From a checkpoint of a small image captioner.
Training: 4000 steps, batches of 64.
Data: trained on rendered rooms with furniture, 72500 training examples, 3.5 epochs.
Rows from block 6 of the image encoder, named by matrix and row number. Each number is 128 + 32 x the weight over its row's rms, rounded and kept within 0 to 255. All counts start at 0. Numbers have three digits each. After the name is the row's rms in percent of the matrix's.
# k: attention key (encoder.blocks.6.attn.k.weight, 192x192), inputs 0-191
k.117 106:148122094168118110135104199098161076146121118114095118149105130158079120162148190150163171167190095089183093175149152160168115153067090199165142116159158179142136173132153154146099157121181175145172114145134144149122120118160110125157112127152100162138101141102133142133211122157143105118164155134182122098072121078109112163155154134107061083114087139089060096088127131059113119121143155121126158158103097141202112146098111142218110143104054161089096146132086164132082100097128138107145145104100152090116108137100157081131142106100171141111127065078150114177103145180123111157
k.118 088:145105118189134116152111064084145166147147150143145155130126174134149162060193155180084103105047151156114146169133116089091148143083186105132062106122113124161140102092067155124115180178131119101146101147181127162110114167111170111106114202073103084142156115124135098155138145133165134139166159124118100137119114110096170126107059128155198171126107127122150156144162090153109168087109140114122050150181101130129136109172141116126092143073099124121164101068134057147133144115116123124134085110163096187128069135166168101150190077113120108118128176187088094121111120089091109181
k.119 097:160160044102121090163124108147131064094097136117109138127142119160074144183138124137107088151134175081100101086135107161142091104150119175117161150147177112136167115053172131090124179087129149145147128139069072136084103151132121151179090145184134129134164089184141156144168128061112123168111149096196145089162100102090140121097116106120109120081152122090111180157134179127127096150111095132127096142137096126130149165062112086182092122135096159109122120155129127085125194113149123180103055146094133088137170163167168142150131194096089160101204122079099164095109078133141085091
k.120 075:099096083160083119115088109186174098074164151138101152146101174082076173101136133147101095117124112150116173092179164166172124175142116191149190147061123182112120158125181112146111157172080188150154134176111128167111113138115124160126093152116158152125167115098138080089156162111178117172133078147091090085110147121102087095179081134142124161148110129155128158167151061118148180152136168138100094076070125103123141103120133162087134153154112178076147188124107165085137175166156119122075140100179085058126108086128080126164101117117128102144121161159094112109136118158079112083
k.121 089:148161168144176090164184151135052149162093107110106140176160126121175137062086092127117100115111126106152106171134178076107119137161132044204146130118152153097152135166081143136164120094118119088145092070087141124105147168088183167096121172074127077107167177154132094047109163078125193114139123153135139161134129117095129102131115120154109116105115110102187197109092171174120080091121115156112061175135095122137158167103135137148128120195171163157143160154107164082125159100183117164116134108119115137091144101128118154102207099126083146101121157100097179130137105149096150113
k.122 090:158146157125136149113104119181085089067130140082088071175138094109113132135163093092092084086126147156104134097088043165161142106159162097103129138142181082117091146056131074193115108150120113210133085177123081160089137101082125132100105077097087109085155099204103113173150110085117143164105063122112090113169157098107119161092106144136117112153175155183120158113100144076135185106126103095163129123127097092092084091123147099157081146112122122113088082101145175141084119101110124176145141122178075149075178142161102141164089146151107157106117154172126117096136123126098103154
k.123 082:145062171156155146069156107155142081153155092147132075104170077119121098122178174123150152164128098096090165094099108105105088095173119112143120149136123135139134097099146156127115121150154110101186099100077112175151141139124123120162112141094066119104091109097098154146158122126077089095080076088070188128161179126161097122074108132172131148169126102130143127177096157063125093092089122189094107084182173095124091058147163119163146146116159082129081137108181124171135157142160149150163158144123166117158140140174113107188107186081157104115092147085096157153084153102148058178
k.124 077:066075177078156158194121136172142135134130147111136176117080124095125090074135136138150115109076132179181151112135076096133190095170186091117098147078118118107130069144129114080099078091090100059073155181153143103098107115132085106114120195122122067120181105061102082143111155148162109117162113096072179143126170083139145175087090102090169103103094160113080082189144097136079091114103099121108134088099156107110104139095098111098118107158123159111095121082125169106135100138090117134141087102121076106139141191173177127117173136121134120100157107121091148093117158108141099115
k.125 079:106125171196176090142127105078173152080085155151132125140078170093092084135114179131170171134104146128204130187185150055142110107156099056131083153135164167119161177151081134158089103104142183111060071083143146135093146159129143159102138150101172133120172138140137089164109093120111146083159118184129087158065140119150102168084170125130125149173074113114131110072143123159131146156149130113158138104094122074120181124086184116158120169128094078116151116146173075121071083115144118096128193108131179119168137095132159085140168126152126136102136162171105109140104163153143150118
k.126 081:108183145158132163113123168146116186123084120170180123133096180141180117122139142135100144091161161103170105096148172076090113111102173087178155116111155104160164126145094170050066105072095121053134150115146118148113145102124114137107114140137091133142121126066126136067088195105140171091079123113137194101150114112094159167112076061157091111108071139125183126120154146223106105162142098166115098107086168128122102128172117152187129102162153089097120153155169065101161173177084108117136136166115117119163150080175119161143111114159144090154099151131103148167113100101146170114
k.127 083:086125171106148116149170090128198166142161150106108138142147097099186153070106123118078152134105131146073105073148075199128117085123083155125083174157101097174092119139100166097100109102123134049086141157146116092135115118139173098099176122044129098140094140136144106171064112131085150127114151163091115110162116151146155116096108116176149159174150126116118134075127125190137145125148102157158168057171176115101150126204109060087147074125118143117179095183117115165206166148079128089168140129145144146078154151129129164097136080105135109107135104119161127102104100125092180155
k.128 122:068130101206148111101130091148153121068163180109137099147098130118106107122130108160173140110121134145145117117167116152177090076182111150070092166108165155108088095072102076107183199135136147105129081115168088131078131146149139095125135093101166145145097098192146136171115133163111124087084167161104114112181098109125085127108098135111195081195152143114092128199169113128090151123147133114116141164066163163154092162145134123074159094067122125132104167074120147145129110092122143108193157157161087160048153115124129095110069153133195106155119097120135115168130156187136124157
k.129 110:130151138078135101126113121132120191125132070109091153158122149147166142140102146148148116121088095121153075146152054096123124115126144101154122147056099115144126098190113097087095076162148088105167095062149179136099155101106107165174122164127093139090120150125115129147082103170117126143120143136151160149134149137099091109107097126164121066119138047127158133108098188107065050143086151130136108174128080101078139117137166155121187110169137170122133180113144150177112168170081124087189102125082211155167165148105110129153082185178062173147144119112110124082105066096098139150
k.130 129:112125130104143148139170081164104183154175167089162139151117172114139124143106097091124188090155158101127157159146111079084130104214192101092159089108124080146104093143132160152105077169113144157062110102075075120116084128104117141132085132135093098138121165153164085155122195127150143139124119116108106109131132101159133099144156080208099160124097075089141096132060130174079109208165102154135149124129137152124152090127129133075136141124166104144139126116128103073186132130165167155114119197157144106093170186186089089138132131108097146111120161175079125177169075070153169126
k.131 090:110121119149202107136134062160165052086199138121112066084135141104084098177147130137100097143144141111151069097166169167153104155166114185086120164143076144099075117099102186136129189111109141129154117114157092154149167128173118071118125084133176148104099147129165174186154118156122122119106099070131138102195131128144109109150102103163137118147138140099113129156107109177132183160096073134103114125077185132214134122177153150083090152138118083165095131105065094150107129103136076199138120166102090109134163111091150134098093092118170117089110156115089136068117167147109132138
k.132 107:119085152170117101145101111165109152153184139106077161160057147123142088096156130096133185121116144135148112132154098168131147095193124082124140117037049106173083070158150148136181098129124155147136094123091150117123109153162114165096110091152087129038149151203142120140136195149114132150093135142103110084166163105165119104137142117154112120136104080126083110130147170118099103189190154107126093135131170139185110103126108206110162112161106088156077101136110074139135088121129156138160068131103117149121150173124156073155132095086118112164152102150089188187114133078096136171
k.133 105:119115099087126114201190118118163162101132187069160140162170176127097153088104090164127125127120143084127118128151178110156163090144179107139108108122151094087129145137139156173109096126126115188079099184107094136105085152097119152189087096197077115159120143091115165102127111135149141174174082136126096083140139144184147139157147139124142136123131147070152093190135098125127117162145076126143198118138185131140103157185163131099106099086116067188193106110104177164126103139132171183081118175143076134080077116154126084146162131098164111102131143131164096135195143094145161071
k.134 105:186170136102107077131094181108142099155135120199111113119156128169115100094101172145104107143135118142097118139074138158116139129091062079187113158193148171145180198145178127149144120097177158061166148104144094123151172108076175092088186145080140166128182119125135141084149167146126169130102167085144132156118112199084113094081101110131178146136172118175156105127151097137143117080099155182144061150123117099102154134118127145117135101132122192131097123118112140114118112108147107157085128102101126147166141082148124192103162114166102089159145169183167125104057181152118053133
k.135 095:128161115137165185166156121143109076068112155127140101139100125133134142129135114174088057160129113139139185171131110172118133148097159155159143173129174099156172158074110131098157171142138061210072129201152153108076105128130152153115136086146131147168101164102092167168106097122141090158152121164145084157206151136140105181114092144120094116100168144101110110132139135119076083133135180123111183091119112097118099151120127027083127085143099137119188151094100126142117132181117133076102201101088106141091092132072092068128107155129136190134116136116194132139076152152111143109
k.136 111:095137111104098083099080130081081121125098086170084103084161139121159084106104147138091178102178113087181096144102177098108103173071111098161146090111102134118117158097139108116142135107132141083155200086130133136101183111122153126127117185130152118128189079171096182044142120115160146141147142113145132139077186152095151104082143125113109110106140142140169179116138128125154079071076170131118098185122126092146139089149180228126133144126113144071153112102128088116088130062152090099119047095085122118174098133118179146153095131101060088133153096141120131105123121141138064146
k.137 089:147108115099135180177146164119194159071162163075096110157104143115145151122117108139107133123127109149131187174138113112177125130147114128095137112103139098179093109121100131082154144168129066133133125152166135156172067081106115117123123112195088075124142161089098068176100139156115140142110128081094087133118117101156105231096106161153105109147177149086082106110178104076109146154125164101139185074136087112122092132193104070058124099150121076142129168104097096174132143132093111166131203159140112151148096114079149148108123172157156208134092142148120070182120122122133177130
k.138 105:162140174134127178155174121124163123089097147167113138100131150131149102056094167151161080139146130129130126075077152169126145161108138104148072212184109148095135142142098162145103083083111112104093084161154076129093144110092181127110160090134175125167120158068080135104090126125104173111130099128070084130121091188164134109122116126186144172090169119100102045162140130107085126117128154179157120090184128091108175146167152141103120143133154085145122123118107129117182098156094110097171205049116124145114181116077100135157120126156198120168125164155159116109149170157111066147
k.139 095:174158103062097180151120111132162150133113080148110087069187107105194085060130102150096174099117090101151160147130150135062165162126134038139172065152185112078135121184100107204139103118121160136102162122132093137104114096117129077158161126149175126112194141190071090095133112136144114134154113075109105112050153101098116110166134086176148139085182118069134123117105109126195097101104110119141107162115118160130141111102151154096107124132135084104113086155114082092154151115148123157098130113136151147161132108116083156128161096110050188075112168136120172151104128117129128144
k.140 091:156167124093081170106100175142153150137133137146149141112122183092152083109113172182139124123176144139140145076094157104139109128086093083115070134150107129148122144173164081152126153114158139082174111087200088125110106067143137120162121119128185092183099115112111099121152138160105104178106101165111135105080091185148120098115135090098175162123210087129166072121164113128140086104131174163160145148143098099075152102150202126085125174121091086170166145130144092169148153111156096088128156073140158185168087126120098122166159179167172115128102157196109079174177091104095124160
k.141 091:163097117172149133075102076221194113097172175157121124103169171191093109167126156149162082118104141153074100102151129107156117141195124083118154174077156138142140159117132077141163145162178145169095088098133106108069159122150083139173127095184128145154115126162203148146149071128155098173118097098140128158143155151125087185151155111127137129174134167141141078129175151165114155171130173144140180160150097121166119115147129133052161146113167123162168143098071153068120101161153169132134160167101159082132118102163119083140082099114100113125134115156159100158106070170088150115
k.142 084:113143063119135177157084145086157153126151068169168164080151166114087092121143126102163178152132165093138083171177174141110163152113143177161095142087157124125124144196145087141147151146179196063116146121198119116117125145128081117167113057089114093085148155131119146087127113153090157151118145153112134077143156133137129065141203115122183151154159069131138173135072157106132138127085157117174111136091092101103152147090111165078089154154119104154096121121138078107130141172155086123165098184121201126119158106124161171167138113067128102157092118158095125169176085084100108117
k.143 094:108147088132195140134112146118156056113104177146195120097128103113123083143156148067154149143089118167104076098138152107188121075134109161121139122141108143150150088094117088075171137181121081127111117155107150194116143146111085126077106185112102170156103097144173174156169061110106159092103099183162126136111110107193135182117066166158103138171158138124102146128157102166152182101112082096121121101135110092167083144179111063110103127135142104117079115179081161164115166168092118095109190168122109183055136163151127124087133134128138076095104155110127101167088097103150150104
k.144 106:170124126156144086084098157108147108129102109095110081151139117143114156145109110195081150216157153114093100191113079134151079161183129097136146068088144133162168138118119157180088128144170176151163148096126117133146124141141086151125076133187105112121119127141135124150135144126116068150079159099141089082101124091059165165125145140139076062127069180111097210165154178126181132139108168100126126207132172113194159113103124184138119183158142134147085139075146094102062118135129143113078104148097139095087075120114100093127127151147076121120132076149078151120133119140093097111
k.145 094:128129157106128144117153098193125143139109204120085131105153119122097150097108116145106107183151159164113085209158169138157181174147136070141086068057109117108122098135100172099117082095100092107095114141140171122127117150112111185165110102119134109081163202123086127114093161091151162157133069160096111158078190058152151117176123100175092191103086141126087071114148087108072128152152151110165171091124154130111106115089077118127076075151119127136139140175118108148111058106094159115154112131129102098090106157129163108138152085103145124119147181127141133166153085113155208095
k.146 109:106140100059082184174208107076103156146139135150201134157171162121154108155110117166135094121117152067173097126093116109106168129102082080104154108150113101066143129124123193145096139143122166085110181162093148158142123147115106131164186081120071124206139172126107127149081166159152086167172085136143119105097153113132101123159155079191141122081097156097124106147073133123128137187134122117120158124113167135089131117143121083090049172134154128123128111127157118103148101170194159156092134074103080147169150111125130166154172199123067178086094115152095122145142112127111152152
k.147 084:106143121139164098103112090101154090156094132141055164120092070199102144083088160118166163112100138102129152096143094121133070149114107151149178131096144080110100138077116110139102100135097053130094089147146150161165146076134137095131161139143163134111113120109144146131133157164144184113118139157127087108120159156107054094086093166143138121134132125137159115069173141141138143011054106144145075127128119086165115171098166074096147119079106184101149090109113133123121185144095137136134070152140187133119138068105188115180125128170085113170156137172111171079110150196169101134
k.148 097:153102117116134144107070135132160116171038076121086137159113098156085109119121125118183096138180122110094151093104112116120109139157138113123119136165148098113151141100102109175118195132141130197141125135110150145107148105154131141114066146133155147103124115170126131145185101163115086122114164106102169174087106153041106149119141128100096034178174157126113119149172095157127166081106120210115118231136101086163113131161155093121199137143125167125156162055113144111113113144109083110105144082109134134092146076074122070160114142164118150124156089118127124137131189184053090162
k.149 119:171083181112107087151111131101176090182112091140092058143099118122103155093175195086133163134152091110128113196048118142165121162102116125112126110167166168118167155089139129124162140151168087130174120163194105158179154119155193123138098110128147182141132117095168119113176108153053079125171137105143098145108087128112182137108198191087143156105171163171127137100132085049164117117096119122083135156135099141095159097093109126164144116090131121087115119098133103143124113120105093103133142095170145166149125103086064107090131059185131156087102110096144145108119142166075115090
k.150 084:107202095095117077165103083180127126133191122127070133109101097108106095121078108174072078161099180204112114111161123098117157086188144134106192134147100092141141104108151101121068167126152088143060110067086138077108123154141146153094110142148111117115163142128128150145104169111208155130121098072180116162181138092125102081157113158125108129114098168164149088115143181170093084110162155061135144111154086143169145195147091100113093140091109172176133130148133124120175123085175143178111133121105071126105098126143134133137100135157140073163146153135183147126137108170132190130